{"cutout": 0.4, "targets": ["symbol", "outline", "rim"], "norm": "layernorm", "momentum": 0.9, "orthogonalizer": "newton_schulz_5", "grad_clip": 0.5, "warmup_steps": 480, "adamw_weight_decay_other_params": 0.01}
Rows from block 3, named by matrix and row number. Each number is 50 + 15 x the weight over its row's rms, rounded and kept within 0 to 99. All counts start at 0. After the name is the row's rms in percent of the matrix's.
# convs2: project pointwise conv (model.blocks.3.convs.2.weight, 128x512x1x1), inputs 208-259
convs2.16 097:55 47 30 65 47 48 40 19 57 52 66 38 47 47 57 40 30 72 66 58 32 75 47 47 47 48 29 52 44 36 46 91 63 44 44 45 71 74 33 45 59 39 71 31 68 59 48 98 48 55 56 72
convs2.17 100:69 29 62 62 39 55 17 49 73 81 44 54 42 61 43 54 69 61 58 45 52 31 23 18 54 45 44 90 53 76 58 53 65 33 60 54 53 76 69 41 64 45 30 34 66 66 68 44 29 76 62 42
convs2.18 099:39 60 11 59 59 36 74 54 39 81 76 50 82 44 40 51 41 34 63 42 63 52 37 42 70 50 74 57 34 37 50 49 54 40 59 59 40 38 67 43 48 37 35 55 47 48 51 58 62 66 53 68
convs2.19 101:42 68 44 67 41 50 45 69 63 54 49 62 26 44 66 47 41 41 47 66 72 58 49 36 38 61 37 77 35 58 49 64 40 29 41 26 50 71 47 62 59 34 57 68 58 44 46 32 46 86 41 42
convs2.20 098:56 47 49 68 35 36 26 53 77 56 59 22 43 57 38 18 60 42 55 72 45 39 49 22 40 49 47 35 42 24 42 39 29 36 49 34 37 58 56 45 47 51 46 34 50 60 43 17 63 56 60 63
convs2.21 099:59 32 37 45 58 58 36 69 50 28 40 33 64 43 65 44 82 48 28 43 02 61 40 33 29 35 29 65 43 31 48 24 40 69 43 52 46 52 45 53 39 51 61 28 57 56 75 68 60 10 62 40
convs2.22 104:58 43 73 40 12 51 70 41 47 44 06 53 71 75 37 55 59 48 71 46 58 52 49 58 46 79 31 35 30 53 38 58 58 65 68 35 60 41 67 59 29 54 24 56 35 63 26 76 23 34 37 36
convs2.23 095:41 63 95 62 24 65 42 67 64 43 43 45 69 66 37 58 54 79 49 55 66 57 77 31 45 53 45 42 61 37 55 70 69 47 43 24 65 57 11 37 38 14 33 32 66 45 39 48 39 37 62 30
convs2.24 103:48 37 49 51 77 55 61 66 64 77 72 57 43 66 38 64 36 59 79 68 50 63 39 39 40 53 64 18 36 35 50 94 50 38 36 39 48 48 71 55 69 66 49 47 55 73 30 33 63 77 74 68
convs2.25 098:47 60 65 28 61 39 48 57 57 70 61 74 59 70 41 91 40 32 54 53 36 45 20 31 39 21 24 41 35 33 50 25 51 69 46 39 39 58 73 42 19 54 30 56 49 36 49 42 51 32 49 49
convs2.26 097:44 31 63 35 28 57 62 65 78 55 39 51 55 81 53 24 57 44 54 73 82 54 40 28 51 51 77 70 82 51 39 51 56 29 36 40 29 51 48 74 46 28 40 30 27 38 59 58 48 74 54 64
convs2.27 104:39 62 58 33 52 44 64 35 49 49 39 70 29 75 46 43 77 63 39 65 68 72 40 36 36 58 42 23 21 52 56 76 42 58 71 24 38 33 56 68 59 22 63 65 33 54 29 45 69 47 69 59
convs2.28 097:47 35 48 30 38 57 58 78 41 39 43 40 21 55 67 77 37 47 55 44 26 48 75 49 74 25 54 46 55 97 46 22 23 60 37 35 55 61 70 72 33 18 56 54 45 63 41 31 25 46 49 60
convs2.29 098:26 52 41 53 73 44 78 47 27 65 31 40 40 51 49 57 36 34 25 45 76 46 50 70 27 32 50 69 66 37 35 38 46 24 41 42 65 51 40 48 78 34 64 47 44 58 72 23 42 34 51 52
convs2.30 103:47 79 43 48 39 27 48 52 54 49 38 61 39 49 56 61 24 33 53 32 77 43 56 69 31 36 50 61 68 31 63 78 40 67 28 58 50 64 74 28 45 77 35 78 56 41 14 28 39 54 32 54
convs2.31 100:30 35 69 69 38 68 25 51 42 60 57 28 52 79 34 26 56 60 72 26 45 58 47 50 62 50 68 50 50 46 42 48 63 60 44 55 75 51 86 66 47 45 54 63 30 41 32 59 51 16 59 50
convs2.32 094:34 45 65 51 38 36 46 72 67 50 32 58 59 52 46 69 52 54 60 49 73 33 40 52 43 50 82 54 61 55 50 75 51 69 46 50 55 51 31 63 54 30 73 45 45 48 47 20 61 72 57 24
convs2.33 096:45 51 62 79 41 48 51 34 21 15 77 27 48 49 40 83 40 26 38 41 28 22 52 70 29 41 50 31 43 54 66 39 62 20 52 72 43 80 41 45 48 65 66 57 36 56 60 26 68 27 82 31
convs2.34 100:56 42 23 60 46 47 97 26 53 54 31 54 55 46 45 61 81 67 44 42 18 47 53 38 33 64 52 73 60 53 45 28 52 67 57 48 53 46 40 50 48 60 52 71 42 44 69 55 32 26 36 50
convs2.35 099:67 65 42 27 41 30 48 49 33 36 50 44 44 28 43 18 53 47 06 27 54 59 53 21 48 81 28 50 73 51 52 35 55 67 70 58 58 55 46 50 50 72 53 41 54 47 55 22 48 09 53 59
convs2.36 099:39 44 31 37 49 67 43 71 45 53 32 29 05 49 50 74 45 66 54 70 58 37 59 57 39 55 49 67 50 43 63 57 30 14 51 36 39 40 65 45 48 86 42 48 39 64 29 70 73 54 53 42
convs2.37 102:52 39 47 51 50 32 53 39 57 36 19 52 35 82 59 46 39 12 81 74 59 67 35 43 17 34 35 31 43 42 62 32 24 47 61 28 73 29 46 35 53 54 60 37 59 37 62 81 37 39 28 59
convs2.38 100:59 35 22 49 40 60 22 64 47 52 49 38 42 77 73 57 40 60 52 53 28 36 66 46 51 49 43 48 34 43 40 27 51 85 48 37 57 64 82 57 47 42 76 55 73 51 52 52 72 42 54 31
convs2.39 096:47 44 56 48 05 45 70 40 52 53 44 19 47 31 65 37 46 69 34 35 49 51 83 38 32 48 43 56 46 75 54 00 65 11 36 53 51 52 42 62 34 51 50 69 57 41 38 61 61 16 57 52
convs2.40 101:58 66 38 45 49 60 57 46 43 65 51 29 43 76 26 54 34 56 47 83 39 18 61 37 62 57 65 35 65 73 80 32 51 61 19 66 19 65 59 72 37 71 23 42 54 57 25 56 42 59 39 30
convs2.41 099:50 62 70 55 64 66 36 50 29 57 67 39 30 67 32 47 57 25 45 39 47 19 63 62 42 41 59 20 46 30 47 62 50 15 55 58 47 52 47 40 68 36 48 39 62 65 72 64 46 51 55 64
convs2.42 101:51 67 43 15 59 54 64 64 44 52 31 64 46 87 59 40 78 84 33 57 53 23 40 90 71 56 67 61 65 36 46 10 62 48 52 49 60 45 43 60 78 75 37 26 55 53 41 45 67 37 60 54
convs2.43 101:38 36 49 40 73 46 42 44 42 43 49 66 48 20 59 85 62 55 52 51 59 44 34 52 59 35 55 49 71 47 46 45 43 36 80 57 65 39 48 48 51 43 49 52 46 64 20 87 36 57 48 48
convs2.44 102:58 56 53 29 44 64 67 33 69 54 33 72 53 29 49 91 64 36 30 50 56 14 31 68 48 42 45 56 28 34 60 33 57 57 57 45 24 54 68 42 37 37 38 65 56 60 28 62 30 54 57 20
convs2.45 099:55 65 52 75 38 33 48 77 54 58 64 71 54 55 53 35 38 74 77 44 67 23 62 58 56 37 56 63 53 66 48 45 43 38 47 60 60 50 56 49 58 10 27 51 49 58 63 75 64 54 49 34
convs2.46 095:67 54 36 53 37 64 42 40 39 50 37 48 61 74 28 61 45 55 62 50 53 23 38 52 65 52 57 40 74 34 49 40 72 38 46 68 53 54 28 48 73 49 61 64 45 78 23 60 47 46 51 40
convs2.47 098:63 68 51 38 74 48 51 35 52 46 76 48 73 78 68 46 69 28 30 45 42 58 57 61 42 65 33 38 56 21 51 64 73 47 90 47 53 56 34 38 61 20 73 88 52 22 74 35 43 55 53 63
convs2.48 102:47 51 45 54 34 34 20 65 51 48 65 51 23 59 54 63 70 56 23 42 50 17 63 30 60 47 38 30 67 86 39 56 60 47 48 37 38 48 59 56 66 60 75 78 33 54 33 52 74 55 42 68
convs2.49 101:48 66 25 56 69 48 62 41 64 43 36 62 41 73 36 64 71 35 65 34 44 81 51 73 62 55 50 47 29 39 61 66 53 36 59 68 11 57 59 65 82 37 48 24 61 58 20 68 45 67 74 22
convs2.50 099:35 73 36 32 90 42 81 42 36 30 33 46 60 47 50 47 78 51 53 29 35 67 68 69 77 53 40 34 62 66 41 26 78 65 69 58 73 36 63 48 47 45 24 50 56 39 43 58 65 44 55 65
convs2.51 098:43 65 41 34 68 48 72 69 76 65 39 44 89 79 50 90 43 35 44 42 35 29 36 75 26 41 36 63 47 54 58 41 75 55 61 23 38 47 16 16 57 29 44 37 73 41 60 51 66 58 56 72
convs2.52 102:64 49 68 61 41 64 54 43 78 53 32 45 36 22 66 53 70 60 45 52 60 75 50 43 70 62 55 49 39 72 46 43 33 39 63 68 29 43 56 44 75 43 63 48 64 33 71 52 27 67 50 58
convs2.53 097:47 56 55 36 61 46 31 27 58 82 26 48 61 42 52 54 38 50 23 59 37 55 83 62 35 60 46 23 42 45 79 30 53 72 30 60 41 70 47 56 45 59 69 57 46 56 75 54 46 30 62 56
convs2.54 100:27 44 50 26 61 54 62 58 50 31 70 59 44 40 59 38 50 43 54 65 57 60 57 51 48 52 61 68 54 47 49 84 67 32 65 55 49 53 98 41 66 33 47 63 60 45 48 23 57 62 61 42
convs2.55 104:39 72 48 65 23 78 91 30 35 21 69 58 39 44 46 54 43 84 33 85 31 80 71 61 92 47 33 69 57 64 66 59 39 53 57 68 61 44 34 53 46 82 14 71 63 40 50 40 54 71 40 63
convs2.56 098:48 11 31 26 40 43 66 48 37 47 17 96 43 34 51 56 37 23 18 53 48 32 33 61 80 50 31 61 58 30 45 15 49 54 55 53 49 47 57 61 41 55 61 35 55 48 72 20 26 44 45 37
convs2.57 101:43 29 62 42 29 51 88 46 62 38 32 38 59 58 49 39 34 57 56 53 73 67 63 48 67 45 23 30 26 49 57 71 29 32 51 62 54 39 31 60 44 68 36 54 53 46 51 58 59 35 54 18
convs2.58 097:52 47 72 62 43 64 72 51 52 43 00 45 65 28 63 55 59 63 44 54 45 49 57 56 69 57 40 71 57 60 57 66 50 32 55 43 50 42 58 47 52 69 27 38 41 61 66 75 38 55 46 56
convs2.59 103:44 67 21 36 54 38 44 64 55 32 24 46 35 48 34 54 05 66 05 45 36 11 66 57 42 41 53 44 75 80 36 44 45 52 37 58 83 56 19 66 50 51 64 44 47 43 42 47 40 35 60 52
convs2.60 099:79 57 66 52 52 59 56 71 82 68 64 72 49 57 60 71 64 45 45 73 36 42 54 64 51 28 48 33 62 37 41 58 45 49 45 21 68 48 48 45 39 37 53 66 37 48 58 85 42 63 32 28
convs2.61 098:53 58 30 43 87 52 47 52 46 62 80 36 66 55 52 23 59 56 43 44 52 51 44 32 54 44 23 59 42 61 55 29 74 62 60 37 47 40 62 72 46 41 37 63 52 58 69 55 62 51 34 64
convs2.62 103:28 66 70 63 51 60 13 55 56 44 53 46 43 61 58 82 31 61 58 25 64 46 53 47 47 52 61 61 70 49 41 20 70 52 65 51 47 51 33 33 44 65 68 25 54 71 79 54 90 19 57 47
convs2.63 097:41 48 33 41 44 43 51 84 55 55 63 63 70 40 54 35 39 66 40 66 54 41 49 38 56 59 57 40 62 56 44 74 50 60 34 45 55 49 59 52 26 49 50 53 46 31 33 48 57 81 68 84
convs2.64 100:63 59 39 71 86 65 80 62 58 57 46 45 83 41 38 49 47 71 31 63 44 36 54 27 59 51 44 75 50 52 42 50 52 29 76 37 48 41 20 76 60 21 54 59 54 45 57 76 34 31 73 50
convs2.65 099:61 58 77 80 50 58 43 64 51 59 29 75 60 63 31 45 28 69 53 24 40 83 36 43 59 84 81 67 52 51 53 50 58 52 40 60 80 52 53 48 47 49 51 38 58 29 62 19 65 34 62 60
convs2.66 098:51 44 54 56 56 39 47 52 63 60 54 47 41 60 47 41 48 15 41 62 35 31 48 65 30 51 24 52 65 55 34 56 36 63 50 43 36 66 27 73 51 46 59 41 27 55 59 72 54 65 72 40
convs2.67 100:53 52 64 57 72 73 38 40 56 56 62 58 68 79 69 22 31 60 37 55 67 66 64 86 35 48 48 37 40 45 55 25 42 59 38 62 31 56 49 39 58 46 84 52 46 49 92 55 45 16 38 59
convs2.68 102:63 64 50 79 43 46 29 34 51 53 90 50 46 42 49 62 48 45 50 74 59 31 38 59 62 46 47 44 43 43 73 44 45 49 84 61 65 56 28 61 65 38 69 75 63 57 38 33 35 31 42 48
convs2.69 097:69 49 61 65 34 58 66 60 67 51 60 24 48 30 43 55 52 70 67 50 54 23 32 53 65 67 56 42 56 52 49 67 50 50 93 89 60 66 28 72 68 70 67 72 44 59 40 53 44 38 65 28
convs2.70 098:30 55 33 27 54 48 39 48 65 56 59 67 56 42 37 62 52 69 47 41 27 49 27 45 44 55 44 51 61 50 39 35 38 49 43 31 51 55 63 35 50 72 45 41 48 37 56 90 38 68 42 55
convs2.71 102:48 37 17 42 65 32 94 44 57 43 78 51 45 71 52 60 33 41 47 53 55 55 66 45 34 54 52 41 38 68 39 32 43 70 53 71 50 60 50 57 16 62 40 65 40 46 44 61 53 40 42 41
convs2.72 099:50 48 31 25 71 68 24 56 75 49 55 60 75 43 68 58 30 68 87 44 81 37 49 64 40 96 53 39 49 28 40 52 60 64 35 58 54 38 34 36 59 87 31 68 54 38 35 61 61 35 54 50
convs2.73 097:44 35 82 04 64 51 49 43 49 48 24 69 41 67 46 42 44 63 62 68 60 00 56 39 44 48 48 65 67 52 46 26 70 72 73 66 43 47 55 64 52 66 29 54 67 51 34 60 50 50 25 37
convs2.74 097:75 66 36 45 50 63 46 90 56 37 69 50 50 53 36 09 47 54 42 38 52 52 29 79 53 54 56 26 53 23 71 30 42 26 62 64 46 40 42 45 44 37 51 54 74 28 65 19 60 59 50 54
convs2.75 103:49 70 78 87 42 28 73 70 66 59 23 60 65 60 58 85 56 33 30 56 29 69 51 74 54 42 45 66 55 38 42 62 44 69 28 38 30 53 44 61 48 60 50 41 44 40 50 11 43 65 81 43
convs2.76 099:54 48 26 58 20 47 63 44 45 47 27 69 17 74 78 43 41 46 61 17 56 27 24 64 45 51 44 62 39 59 37 87 24 37 61 48 65 72 30 56 49 52 68 70 64 42 33 15 73 36 56 34